config.yaml
arch: "transformer_decoder"
model: "autoregressive pixel model"
dataset: "simulated grey scan slices of phantoms with and without marks"
train_examples: 122500
image_size: 16
horizontal_flip: false
levels_per_channel: 16
vocab_size: 17
width: 256
layers: 6
norm: "rmsnorm"
norm_position: "pre"
activation: "geglu"
mlp_ratio: 2
head_dim: 64
fused_qkv: true
bias: "none"
qk_norm: false
parallel_block: false
inner_norm: false
drop_path: 0.05
positions: "learned"
tie_embeddings: false
init: "kaiming_normal"
residual_init: "none"
optimizer: "soap"
beta2: 0.95
lr: 0.0017
beta1: 0.95
shampoo_beta: 0.95
eps: 1e-08
precondition_frequency: 20
max_precond_dim: 512
one_sided: false
adamw_lr_other_params: 0.0009
grad_clip: 3.0
steps: 15700
batch_size: 256
epochs: 32.8
lr_schedule: "wsd"
decay_fraction: 0.3
final_lr_fraction: 0
warmup_steps: 780
weight_decay: 0.05
adamw_weight_decay_other_params: 0.05
Rows from block 3 of a small autoregressive pixel model, named by matrix and row number. Rows with one number belong to one neuron. Each number is 500 + 50 x the weight over its row's rms, rounded and kept within 0 to 999. All counts start at 0. Numbers have three digits each.
After each neuron's rows are labels from the 100 images, of 14848, where the neuron reaches its largest size: "responds to" is what is common among them. Only what is clearly more common there than usual is listed. The data: simulated grey scan slices of phantoms with and without marks.
# gate: MLP gate (model.blocks.3.mlp.gate.weight, 512x256), inputs 0-255
# fc1: MLP up (model.blocks.3.mlp.fc1.weight, 512x256), inputs 0-255
# fc2: MLP down (model.blocks.3.mlp.fc2.weight, 256x512, transposed), outputs 0-255

gate.65:453551460420402567540501449575445433501526542545477465483595497470449588577574482515382529514486476411501447480483512554570578511543518413499528472466527488522448457488470411552468450414579464518495477586498538494609571500576493565516457563525464410512510429434517568542466540491446508394536535511600456494511545496493449518549495583512489523489550498547496479532514441546512500622431602553470552513514535509558419503497529471497459469441519540542551493546472413549546580578555624505533508489517526567518494470503598562558413429534570600450403490554459489440545476546419534497605528581501467550536547464421484485455546514530506563543564437472508510590534479552534422463498479461553445399469545488491499531499560550481591463545495493528523519482496534462387429497540572
fc1.65:503403403498527494468507421497430544505465545553460588461560520456528488464523475443668561516453434544456594466500543441366582496506479500462509488508518510549421525532530444548604494445383599504556525519502473542457488560527465477576480488553611552453409554531522472538487457457557530447470555534478508468524547502546525516487521472511581476470433511399556510554489531430502490522571622549399490467595558505474603487555434448467438488500477475549494515494520497482473484495543428507531477526481578536577559529480440582539478456534511508477446513536472507459458459480475509441517634518518475475544483486516472481512486524446363546443461592377518485502393476520549482580506356519474554519481476576523443560505503526513445639420483477565470491480556546498463536540489484
fc2.65:438496490545515523550503468569477555524550457435498544562473527487506411526545513455502491499455465456557564529421432497525580619551537519464572534574506527442476522596460457549501391491477483381472472430484447509579496517457417552462501560571444442411485482469474587584483489567568495545534552517558549507449439522425599515501471523473478571553464488538485460446456510511471478537449431518460503562466448500468534499468551464553603519558530486415450516583473511545553498528569521471468503585443485470481508577517372565575515559516423400530387481551494509564533504399487463408429465600475556552499445419652529526489553559412389556487458558488446500477462547478532572503430540518486441514494582476448505535502511547400488494500467450430434542561460492509527494476517440
responds to: chest

gate.149:429513593459456442524546492602432560553596530534488499470470561456511557472581402578461479505535401484551495552481554519498525530549446470475472432496526450461535462568560506459506438505421474439513439459442562518472465616505555522588502585542495491513516412473523434451579638566500523556510488496616539541439521496424566512535501445483530538494463531526502484487512407473525542458576486518438446503462524498492452497420505412412533479519587459451558494542513492434537540466460485444528565513539575510534464411516456495469435440566477565453557571476514414408501521559496497504450521461462482510507454482611623499450588451587483510563415462484437584530454452459471449463475496506534564536510514530643493532617536452424487428605541546538485467495490538532526572425512515
fc1.149:436519514619420507627499458489492474544557441573490515473544519461517492459547485468541413443528532456397490576546522517473444506474431471504587535484520583491549547543525473492451582408462445490530466474530520480620445448503451525633557527540515434551536489542537545464535420482495460518474537500437591529477577533420600528477536604556527500506569517552449451551445467514545420444491565494494607470505547461466585478481505522488437537522500551397549511459466545477460547447569524440510475464538445474570456507440475585526456546442584530509519519548511463442504503506487436491409457540416430439496442455427512558517405571447530536501492415507553526545536534444470539470502549451556614517444552505563529460470465516524567525583573412440468565574404419509586528455560506
fc2.149:557497483485576496491438500572514532500487581451527523524422446461500499564493533557417481507505495416507433496558522440586453448447514565522486511473427586418536459384450433603512487459503608463469543612437490494479445420506518591431550451464573531463512415600515546491505477459554614559496484429472477545488498443585430452500518406459493531463475545493534558458521521525521430474506508443462449586490505570484465474457518565568542457413483508503488516532448566405465385502557433469501566426403556564537491435447521422503494603491582495519532486483466530430494496482436467488474464514491504576570534546456545523471462455521488490507534634489503487522594511595572508425557459555455564558546461471610513585510398506500479510472496474494479500522567441423425514553445417
responds to: head

gate.419:470433553458438493536472510483480603509535509587473476539445561544489592543473470582474474487522431529532447542564394496344493429541503435452461564481424414483547451319459455474528469530519453486567481481543535437442477489497523438528497491525468426548528510503473428544607571539558472402542430505521506518493500515532459366487507548576471572510475535572548504550508501432534546537527440535559538550419492495529542465375486468508571479523548538398488543527454432559462548519551582540470480432538492367566554528442413553518500567466527575488500541452497460505519574481488513518576523486461458473525473554482558516475550510464452533461453522581461523518516472524456511511542537419574499496635505463588532506510448475427528478471490532575507467427475495591482522453574374
fc1.419:518430499535520473525502472465448530468564559453504471502479557511481500494564421433435491516517488456500471577382516518580474531469462520510405493531573490562526438466577467548450509500482525540515484501469434489417487558428473416517551489445469528532475515523512465461428598440425537552450540509428568502498469406478467572558504498430423427529485489382501522418529528438600435440426549619461524470522616472506507537451470505621527526462484444421551492419518517553434595525479554495525473479417607474485626510497477466508530468522495577515454456484507459550540411514479474536438434553460537524532476452523482459532456488554432527532509559448504556567460522553522511607466512552455494428455530527513475580348458502464552521514452541460521498544455348454638409542489465
fc2.419:436559453445518590472459517457491562524517495512491486583486570590410497528535578503504557547545429588534522419439580576516549446455410462461496469578398562479524568459442547483512440555516482617562494490489551504533505412496563475511529527517447509487508409518503501462481479525479523459488493567541410488516497533477613580426451515517469482414464432563482525469511535453501626446544532466550587564466403483534410433531520482416553520490498452433521531536509519509487513430562536597464481464552502608479490591437608475550484502469602472485525585421463480422492569496503545475409541523380465524587517606515495507470510489463478486530421412444494435494401510533508527502539542511529468447408471421497554568522502584487458531523512458455444538451543564498413519519520429
responds to: head

gate.40:390524527441517431466525439563458535427554400498504385523446510477391598480553576385553516565585442581531432554503546420418514408512475409559588474449534575468476460515524534597446457505544460478540500463443480491378478509530549489512505403455535502541480500496449510459454372520627543453566544520361505500517527465520571414532445498465491517509490561519487492485498513499483494455490520610469532412421438466463465521459508541532481431539477415540508484526500493490592588500444518475555482454411457481562511482535393534488498516502469549463451517428470502519510610520423486542583538570496484455477534518515556534544434520518464507482528514513562512524504383489562444499494550545430446530556490538474612440464439475449506490464499608534455510530504536457514574514501567
fc1.40:530602465492520589514437581443569471452495550483512552533380525503489570483482428491441609558568466633473573539418466499545490462575451493531380533451385513417525548553537394473514532435530541457545456555561563603454509551491491537399506563505536455454432537539515485413494481448519491497615523494485462547494509512568534477574580478466421534535484445544459488473517548479521470500428421451499464495479461512447498527530549429492509427467481504560508486490512493500546524497528457445435564477538476599500493451593486476475541526396520457460513426456512649508563543577463496580536522409454481488509516541485481466549530524516489512567563537485464488570544503475429608516452461522438446494531514560544384556410599443517463479502535463375448508567492531531537570538511489
fc2.40:486475466486514550448478337431424562559586491472520511502557453533538463483501528495523540552451503547504448546509532493496499344472514470467518540567560463554481455454540543489500567612449513518511552487448501547509472440424553446557532560495534551421504546561473500544419509523502488544564494516536483508478544462557418572424458568479466479475516432441452502450516521454513484490492536507513468514551543537592569580511489542469473580506567449571493586443466516498472501478390483561571498427480607540414492558434546504482484401518501536527422580421507495558478503432545526482475417556436507455511481561498493569550392500508459465410522462521565479637421458553463450418496484427473579421440450497493511559578461374478576514589479511548470573497497449373529566545442522
responds to: head

gate.92:576440502567591449448517530565490492560502462437468510529499558588508558447521468568496477555464534481507444420493458497490491514479487504451471468456524596562505481479541512460461425468443380488488441542528469459516454461422475435548548493487462528471392498480485545490437510553424565349484414566472544498516552554435484554458466576496549535601419515445554448504537571453548464505481468471407490420402557514527499583517495503490484526473496538476478397416539483566530451553432567491490560522541490369574593484562555503504484488529457551569502573497498528516479494448536463550533461498570524487582394504473527498525491418409487580526564541498456561397472644467521480577496573556445561530537625495523502519503452506586407447478460523447554556563511511483576571484471441
fc1.92:466504580549491470479425482419510473542426574445582467488554470542425512536521521519493519499507458533524514500524551535569484511407520532510496503483511451561532531616550497485568487566581420483491495541404503543465485482531511526469535450541442534491473522420503436526530554513448517507434545548503387490513542381523402521552560514515575364515556418499468521486554448575539443613542497439565530588394483468516574515577584550404436596527508471455487539513448492473491467458470504506472478415468399447559515431522478565542435602513545491553536531488436473453588456536564511556527509407494508388549528476488433523562493500470477571533522563492484438482514508553473565566466528637411493486445459450480535484599495430629501436503567485440505497501502551521378516452475464
fc2.92:421542517413398546588531403498564425552409457493427444478513426570410536526451535480436558442448535471509412558512470522499479458532596511498518528498477598487565552384456514590521402527508543541475574526514535547453529529427608544518538463491570548488455563508525509428567528444506496590472498488387552431488500492470518515516457440469447543450466513451518557518531485470506533548497489553482474509531459562517469442477590458469491439509558432394586489508530545510488529517542553517418423571439561549407476471600474429420502524525484522562496576459547434497525509565406400423434499555480529501468485551541601521505522545497524501540592499497526538521491507533582451431482567473540563544459524549467496547568496600499514509451490491574574380460555502578515514421514576
responds to: head

gate.462:464560478487502479493512471481504513467479542516537480483534565538438473447547540456538400539504500534427523548430510494548494560454537563457512447490456444515543531512577496500456470519359509598447572478454482609538453501519564597572395470514482518593520511578476478528434563481492462540590468553500425544422478506431456530509584522585451415533488492486462463494498618457481482480612524460468523473437593495567418522577574450507467514397456454553593454548430567468554464420557512550513458450510481472509547468548630504533486582509482452422519518642417519461454487509461569490511513490457376470500468509540425572491518533443484538488424532530501563361510529493544516436540569409510519525473487449508458482484507552471520457522537523511574494419557584594486563567461552
fc1.462:505490482581387455537492482536522492571505502502548488538429562558639398483495462538493483468479504555491556481485499502506480485473537417429465459526513474559481519533491559560519623544473545528467561506438458517447500469441492474462488491533534536640460519509520522513416445491462572461486506537547461534401511471364476542528441431463469476458467555480454464481500533457525457549508563441540520478450451458505482471478436391455414519494502488544449486456450503491442574561410522376473449609527455530511536520523430505509524510436442508469490498545537557413551564418457535592404580640442524458526551350672489443556502464459421465593481529457565451532497434481553433543469483462528430501483458522482480515494511534487425556432528467504552582407482545553478454521525521
fc2.462:424482514458611571482612538516542564474430424498491465545503563396523573495501626566572508495483462440461439556572448451525542490582449490540450440533498521501423613487540513454593483483526530471529457423489476453551459466552564522407437527556511486408574508518497546440558517495523508530512557532485502464489548450587527452563534572548474560483512438598532591531495490606451493525460539559473565468526436420539528522497450564427496475507540380433425506527410558549410480538505466475497526475447506484537589475420516433538506441477442441548398504428529471492495591548472482470525523500488471466558490467436505477386484483476494465506572476496525518501528477488421538491501506438606573576433508532544350556537483407561497411419520518505436529492499483502555463488420515
responds to: chest

gate.68:436483521535398511534446536533467499531491535391508451477472549465530559560522537515429524385481565576500512553447535452498447449429475585435486621536512456460486484522535419471505462402472497512512529445613558490557492538394560508454502574513400499508442520657496594456542525422435538420586464565518516461516471506516565488437481516584516504588570521597492488508501472515444505516557470486550475509528508570460552513522479575403562473559487516439505389470509529419439490553472404495553548414566576450450500529465531410541509594516486496491483477495495520515460536445504580480501570466537551496434458476539546494497572515499528557454529550567500545453492445526435520464558493401514577618433534420484639498527523516538522521508520578503624491532463517518450527491419507
fc1.68:493516599455431547501575531520544468436460515485475556466489480536521529588481515463531424435466451496507458428595493602482587566500531550581429550424555388505423405510456581456490522511524578521581407459556470509569484513512526541448427515501418509527515545430623508497558559459507439537506467495513549551550500564454528459469476456408524553486479581547606486564522604577490634538504480474577423479503484499520490616505512520489499524462583486441582488394557522461512466447550469426546491540466494366505536460541434500440530544499510558489475548539509532491532511517404530489526494481553515495511560609566524546443509509494452432484477439554575481471438516524501606571590427493485500523543531471518529538549476443511532446494492560531458576542415560548624475564495511
fc2.68:477552490513510551556397503548534426509505452543428499433570540456511606350533505460549461544436567446475518584472457539463502487431416508522516507647480530572535510492556433567485511492648449483473517452537458563447556508523418485478532477495474525388537446560464566478526465564502535408482558552543526477547460402526535441535518525538451476561566478422432467482544422460482464454454413506548531446472502507580520521451496473527526596514532481432484400549521532519471495495431526483568605389533494497436489544480520463459487458505523441631628480538533448444461500546490604527546489440465472528452499484427416473541501507524488610590518553395470485505497485465482480465532545592518543479474499508467510463476580514519465517510571460516524487571540472566544626440550498
responds to: chest